{
  "num_classes": 2,
  "encoder_norm_position": "pre",
  "decoder_weight_standardization": false,
  "optimizer": "adamw",
  "weight_decay": 0.2
}
Rows from block 9 of the encoder of a small segmentation model, named by matrix and row number. Rows with one number within an expert belong to one neuron, the router's apart. Each number is 500 + 40 x the weight over its row's rms, rounded and kept within 0 to 999. All counts start at 0. Numbers have three digits each. After the name is the row's rms in percent of the matrix's.
Before each expert's rows are labels from the 100 images, of 14848, where the router gives the expert most weight on average: "responds to" is what is common among them; "lies over" is the class under the peak. Only what is clearly more common there than usual is listed. The data: pixel-art sprites of 400 made-up characters on tiled backdrops. In brackets: how many of the 100, against the usual share in percent.
# router: router (encoder.blocks.9.mlp.router.weight, 16x160), inputs 54-107
# up: expert up (encoder.blocks.9.mlp.up, 16x80x160), inputs 54-107
# down: expert down (encoder.blocks.9.mlp.down, 16x160x80, transposed), outputs 54-107

# expert 14
responds to: large (100 vs 39.4)
lies over: sprite (96 vs 17.1)
router.14 134:463494600557510512580574507560513489538519466519542549493515488531514476504493415524469535515547547566540528465497556505537498552453536489529520485529547492519538
up.0 091:516491471460461508507548461515514494520559561565452496512538491527573506559507504514389523513477548505403439429522483480458515513514543511523493532506478522459489
down.0 089:448447486528519484497500528502489524477570449509570515575505532506491427479576543456475552514535526523540526576489555559576532464514528478555501475411499437420489
up.1 092:532471521500483495474482477533591460507496526539491485478513433473511536418490493513573459520519462529478548437532568491490478528523441489540492454505578479491518
down.1 091:442484454501448522512510486495413498549540450538473535551495579512447469488568494503443555525521499584503460507484458494440516443517496507501546529524439506522487
up.2 094:514527498500473476396489575519549479481559513542545460452454502575567446548473470559521512470497569497505551540515574574551546466549494490527455499512549465536496
down.2 099:527491522517487551484490451495539493463484525434495494584527499399534427520514528472484480548479409494492444508571471435503532521510415473500537564501478508443524
up.3 094:412560512492511512486554539482463524518558535471468486512508391491496466440494521537451514481488543472430433518481537521464478484517434532519476522490503502458568
down.3 095:484472512491576476468478523483490465489465489484482508490523487480487497456521466450445526615528410504588506440484546480499520526497500487519500510522481553453428
up.4 101:529533479474455498484513548522469523527573490515524559417500543552554509457480494583545516481512452539505530498559540577517457503609510483497447474497546510552460
down.4 106:519439480507542498415499474463464494483485496523464488584531465417477473515577550449470503461470471465519433513527501445481571490469496509469523550510480476473535
up.5 093:495435515452556469465528515480556525379595586527506475529494485503538569544519433477498503423526483512436487458471485490508616520506413488517460523520577465518525
down.5 090:456525451536495493468519432463490530501455461351464511503493508475555468437577576433479524573456452514493507508480521448528485474529481453517556492461513553497506
up.6 088:495464515538478390430530553534568494501545612553431548478506480490490548465479471499478491493479514531444481489573523491481556476521540512497544541550509492539473
down.6 089:450523495564486509425499457444440534459445552532476490525495449428511435463519484489499492568482538488503488516438516485461526439481561498499499479492425486487600
up.7 097:472471462524536482511488453578618452542490531508509499527518611493535542529458443444480457524500462489501449492524481441498493465493500523535434508522572558546490
down.7 092:504501478483476560458511457459453498536517437489486540521461498517489400490470529529468507458509500426543564499468506576509536450520556558490585536436489479576563
up.8 099:486501469483497466479512516514511503561563566496490574407469469523537465392449470481569503519486462563477491495491519484538455503567574488499479505474469517486480
down.8 107:465468516453530524465441463522538542469473450519505461494481517443428460482508507410442537459431460571468464451490474451524558470454481524446520513531462434476521
up.9 111:459553501515500386510481458485518474507531517558463537564480508488539483527452442417510514538464466513475487505492521509483378543494497530466462498462502499452502
down.9 110:501548483453461488505486463509544496435505425544614444514589502468438483477494463440496514470492484514485549494380439448547542477497437482514510556487479413420487
up.10 099:486526486436503519482533637494434549479571507542531484464447466544515492486469387538499479392529538539436498450476535548545426504531531541479477487509519475457549
down.10 102:592446520420478530456478419502522503482542456502554524571522518478485467484501502442469577518475389507437459501506463445528552566494419480440529504517552548531507
up.11 105:483460525498505486504549447532519426478449475436460493509485556461444496590429488473446503524518444505513542415527531490490483525410511485520525482448512521537457
down.11 106:590554482539459545487489477460492540440425474495565534473510446537533499472473534582514474486524533420507568572454469467510494489510489540477546490465523474500542

# expert 12
responds to: large (100 vs 39.4); red (26 vs 8.5)
lies over: sprite (55 vs 17.1)
router.12 088:480457473425452469494395456497498490521554540590528480459483527539558547510459535477534496521464510476467488560581478511479497522528470511507412458435508521506464
up.0 087:525506421472478548478459501503422455400566542502500538559519524550533424543463512529439522454482461495535524553482444519509508437487507454481485527544521537518478
down.0 092:474475492439508526526565554522524458475525531570500479580503522532508499519581504495525519493468516532449473495474438534508506551481434465530494480556549460523510
up.1 092:463495474560510531594527423498465516461523437446513428484477480512554490534464501501478553493459553445530522487537515582488564442398500508487496491393493500487458
down.1 103:456486476452491471531510475538519547492569537508449523575485472482426483501416479448553553484539536504542520480482457436409572485488503511518484549571505473472510
up.2 078:496394468461583577496437480526463475492548458478550568456548463484510435523455502451476561463508526462509486527560441502465470487484517501505494445560488528501443
down.2 089:537484492454528474496569480490510477555485515481492471554433536554548440485587463521543477499544533519472499491460514478498531496558514477503491492480603500423522
up.3 101:505520484453475475428449559441475506520483519517491535558512600534495480451481541484442453454499476452557478560509501544465567468579507540467588473526549517468581
down.3 107:427540509548519521517517511524512439475480467474541506494518525433498466534599490534454560551499535535594553473531522431549478544490490459554500498485546537524515
up.4 089:536456499443509477461431574480459471551491548494495549475560499454509496492460484462523374518485496463533465470510539513485465436520528521517567471500458555476473
down.4 092:463415391535496493508516490452493531564517462552556491555507525539581493501548452507448473456546456546552530526528535481566508540502510571499549567525501494500468
up.5 111:518568469528439481522500523399472566456544492544424483542401581513569497539492492503458482465490575472558502514540503541561558469550549526526528580483510456523554
down.5 108:478444512518478433499532485493490488554508481453473508548458520452514524483489446431489514487491437609557463455514444547519534450519513539492523523549460505511511
up.6 089:470557501541446567512477397535423490582530498487468470504499437483537488508464447499457539548468485447522442520490517525532477536433572518497506464505542452461455
down.6 088:554588485528466561446511483430479531494531481434541468572482583490497451477488548481465545487490560513537484528510559494507526482517476512483458614479558474545464
up.7 106:485449517492537569481484447484436552411560474460560498480530431487515464511460484438487567478517541414548586453433548473537455530473464525531495481455473470542497
down.7 107:503526481520487449543501476464511505540504524497475436522511531486443516525569508493550481466521556517455381498470469501462532489490499518461486502564512449471470
up.8 110:470479478613486515551483431539521489532464459499514474504484551500488532557550463470505550564499507518533515467509575467466457533401523539548488467510501479455483
down.8 105:502424514464507455480478472442483467479468503529473488523509478531499471473443481431538528531443406512509449467534526455512559466504499544448512475423454599519390
up.9 102:423497505473501557518523434459424549424567450457575499418472474492531545552520539490445542478463558467594522486466505553609525483485615500471498510525460495526477
down.9 105:515477483505444457543500521514476455468546552446478479570526538502414478498620511460519513495465490496504468512519507516511480504559443590505538535544535507482573
up.10 083:445524503489512510533524514546438473558551553495486561508547515409451518446471411477459448491538452561465471437467567489538496545489501425531492496487448574495499
down.10 080:575551470502469491504508549502496597439460492529514415522504498491479450500339438458497503525524483430453481537489484542448520487516489488514503488526472452466532
up.11 085:481522509417498467472465513584577460482511543448568539489554435477517528493432454529598556502535414554483516488547509498469564527535470443489523448517523551512479
down.11 093:483453521445525529472504529508462533482460487519513563486452437525504527512507476537459496525507583474494524513477534458483545575542440521500515499456527406541566

# expert 13
responds to: large (100 vs 39.4)
lies over: sprite (100 vs 17.1)
router.13 114:561504464457497436456539526386481495453497476473444503474482419488450493518529563514536489451507428449492551524552468531507486457445503438461493515430434506558487
up.0 113:527479515515489534547493468456473494497454480545513495453538470510544586456496459462458499476539422545477457488579497522422524532537489462500464497447430504504449
down.0 115:453529523496478549456496457480523478481502513543495583486465464520501487511491519542474511534467444479489575470478502451505513544533536521448503485443448495495573
up.1 099:499520507451499473508465510477566544564511485487551520474426564597510536559501536515522493480503514468573482521443568548565534468526563501520449547510494415516538
down.1 097:571471461425545459497466552429529454529564511494519473507467522500547543542613540444528478477523497511540514507553514564572470480458467471468472521507548529552466
up.2 099:504494538491541605469476509506535536533457437488543510558536570535574528470455511481474532530539487533541504502554473445502483468494448485498546538527605563480504
down.2 103:492537548535495465545508526501479570457465502482540554451555523510523574464426496492494490520495469490476566407520558515519450535519502439536463508455556484478509
up.3 106:525485510519528485491464646444436562512535541548485539512452500507498464501495471479479497454466521577526467472596541584558442435518486505467515494518466565544527
down.3 105:428495432553442477460510459481502514477527502477497447475463500518472499438578522500520563426474522480562637525509531592552518534541501577462506541485471438484597
up.4 099:491490431482463420497466506520569465597543503598544449459451531550525423586495477518459511527507520520573507502494519549571456507541519516522507472493517498476479
down.4 094:558556502440510526486531507490487578548457452460479502484498501498550524511591494480524462498492522502536475511509523525517466473532586502526528553469468558542422
up.5 082:480506479578479496568543482486508573449471576466461460485510533522498553485540476478444427450484489414466433471523463505577586463446501451480501516463460504488606
down.5 080:501533530543489443441490483491527494494530531549525556497570427477554522490429531470491505502522503502529497500530461410520484493484505518477498543535497529515478
up.6 112:566502475523502477532491614446439505480515499527469512475496471491525531484520481461505466497472448521484450503582477526431509468525538447515485540449484564516480
down.6 108:468462472528474541439511473475492481462508504458516530515538471471414477509658496508519552519509492472524523494450516486511502537532501523450489531482430446517611
up.7 113:494514515455556498491555634540453483537618511506412593513541486462470486507480486450546523481470514508511407519499544532447479484473491462485447493490472587541527
down.7 111:472566458434363522495513518473430488414521516502529462482557471453477436522514541426494517460456472461518559539493517532551500464499532561512504524487433437473536
up.8 112:569539511468509480588492502444546460472454529450500428455536511510526577520494475462477471464551398527413533516514489507451535526523505447486482522456444522527462
down.8 116:491469516472534577413496479509460492479460459489502510476464476504475518520520547524444542548503465488508514490508528472499506537477472488438504464459482524557556
up.9 100:428513563549502501539542537540445489503473554529448567490519464489435475477462472568430423499499541474507499503464554482518457568505486517529492494476468463479547
down.9 093:528505495505475476540532464467491502578530569538495595481435443504432460466377494500564473540503498515494495462515487457446485469477522444527475494467445517487454
up.10 092:515501542477554458530497542429492507417541506455422536518504518504458498510551509548518410474518473449470487530504461508514474480485508426522516490466495512563511
down.10 099:477454503532451530446469455502500447430533468505500508535496485516412441492577536519461557488504496533488477537502510478493521526459471484472475490501388476529565
up.11 099:547491480510456575449528429540448488544518484527472548538522484428485413442437523501446571468525560534602501505530532517474536496468527466495511521494494461470501
down.11 113:474582480497468459558541484475511524488550581536479478516526544451543534510452402460566480543464531476508506462506511492483484491487535491580513518501529528437477

# expert 1
responds to: grey (29 vs 8.3)
lies over: sprite (39 vs 17.1)
router.1 093:533501457499537528455535446496486487446568534485500503478508470414526443526495516477483550540505476501514498473431529454607593517503519515506455467489417508528509
up.0 088:502480474447506446503447506477494479536496526494420478468509460479498510557512484484518470451507495506485485524500453509538572456455541496499534547461573499524530
down.0 090:535495531522565490431530554507460557471430474520482532431390534551465535492536460478482540478521510499593542484527543535455475479523484531515500540578541585515518
up.1 075:510530477573533531515464533492559409512409464474565557530539474473560512485489475523514518480522470559502477468542524598489470461432482497507485517484514502584523
down.1 086:526526510546462529499549516416476476495445504467391509458420484532558573560520518499557462490481520466565526508554469530473550596497496550461505430562471471500418
up.2 104:502507568469492487482524485457538493512498504464524488470531473459513574528487532493517468472531525529499559468501509469535493519478524525471515487553533507602504
down.2 103:496493502440463607456501444462496526484566385502514501473484467410475423520550496466507610459510451512564548498456513539519529472533552485535602457475485541542521
up.3 100:485531372410495550505534442452489473551498553508463439517518520493507451469431525498473501485431516432467488496545508544493516494517476503476552519445485476468474
down.3 095:454515482444562535500484505453505464445445498505449449567437537487468473525545553545488500499492543506520503558522476501546523467458407567423505527547470515526584
up.4 121:524492487399579497515510493501486486518546440552534507470553506491501487460493460420506453542501446499528526520443509471542497561507431459510476549485516537451526
down.4 115:483487506527505513499536505566500466542416566520469498415458505566425502509551471549512450400504559520471468473456432478404482504481453573467503500607517516540523
up.5 080:455476603534464466522529502512524439473508471436491437571514507523500515535516464574518492484586471521408552478458478451453523526527479533514477456549523508461520
down.5 080:490483459517484510493506560475549553447434505469585495428529434522572476511491544504422503480478448570533523473490542534519474506557503439508502459458490550498499
up.6 096:470509508578478507581544545575537459502374511457516480536535519457556522443454447475534482436479534507502464557525503617525563428495577488501475488500502520507465
down.6 091:447523498598581485480481525475489510569511485495487506519502528497594513474461484558494461557551483451458489572524560534501485460477527452556483466552569520471472
up.7 108:557491498484453495485523420496441456529450496421535530497517503490456498487485474483522480388579443537495525538542474563460494509467471510466504498522498524532480
down.7 109:445492440481369568466459509437486507500520556479486486468489478452503470502458485509448520432485457488511510501527515497497479488491583530553513486486454541497483
up.8 075:513487520539502475426483570473537450465471495588422470507458525493492445560540492583510497518520497425417491507451441465462514500527475486416517484480550495445527
down.8 084:515457510473509502515536447460563516523491454571513512519558497519530463503414471483484505551514473552535535513420496514475509505542432517486485494463535529492488
up.9 105:485484472529474443561555490555517474529489454503520533525575524543550532438484399499515473542526462598479494464552509487472480555500551459453477519536482499478446
down.9 103:519446473533435471502434524496563449499535513494539428539484498485557471535459486485551526426499504470504453512472463553484497453444488511474511484432560523503438
up.10 099:524490529463530558505521522502471537488574515525468545493446483465455505527464462480488502488510470475538489493480528524565528528529501470556544526489505507506532
down.10 099:489559515482602524449548491559445518526483514512478507486496494526526522502443483475477533590475523482473586490565531494472509553543478458466580597443545499558584
up.11 112:435487534573471542541550397524518518465469508465523489481486498528562532546504541494480482519539561475484491472469535501500517471450543570558445464452488451468491
down.11 110:480430545503522501462503468494450547495517455461465533520458480455562497439584532514504513496525490464502564448483547572586486561411498433537516548492484415493469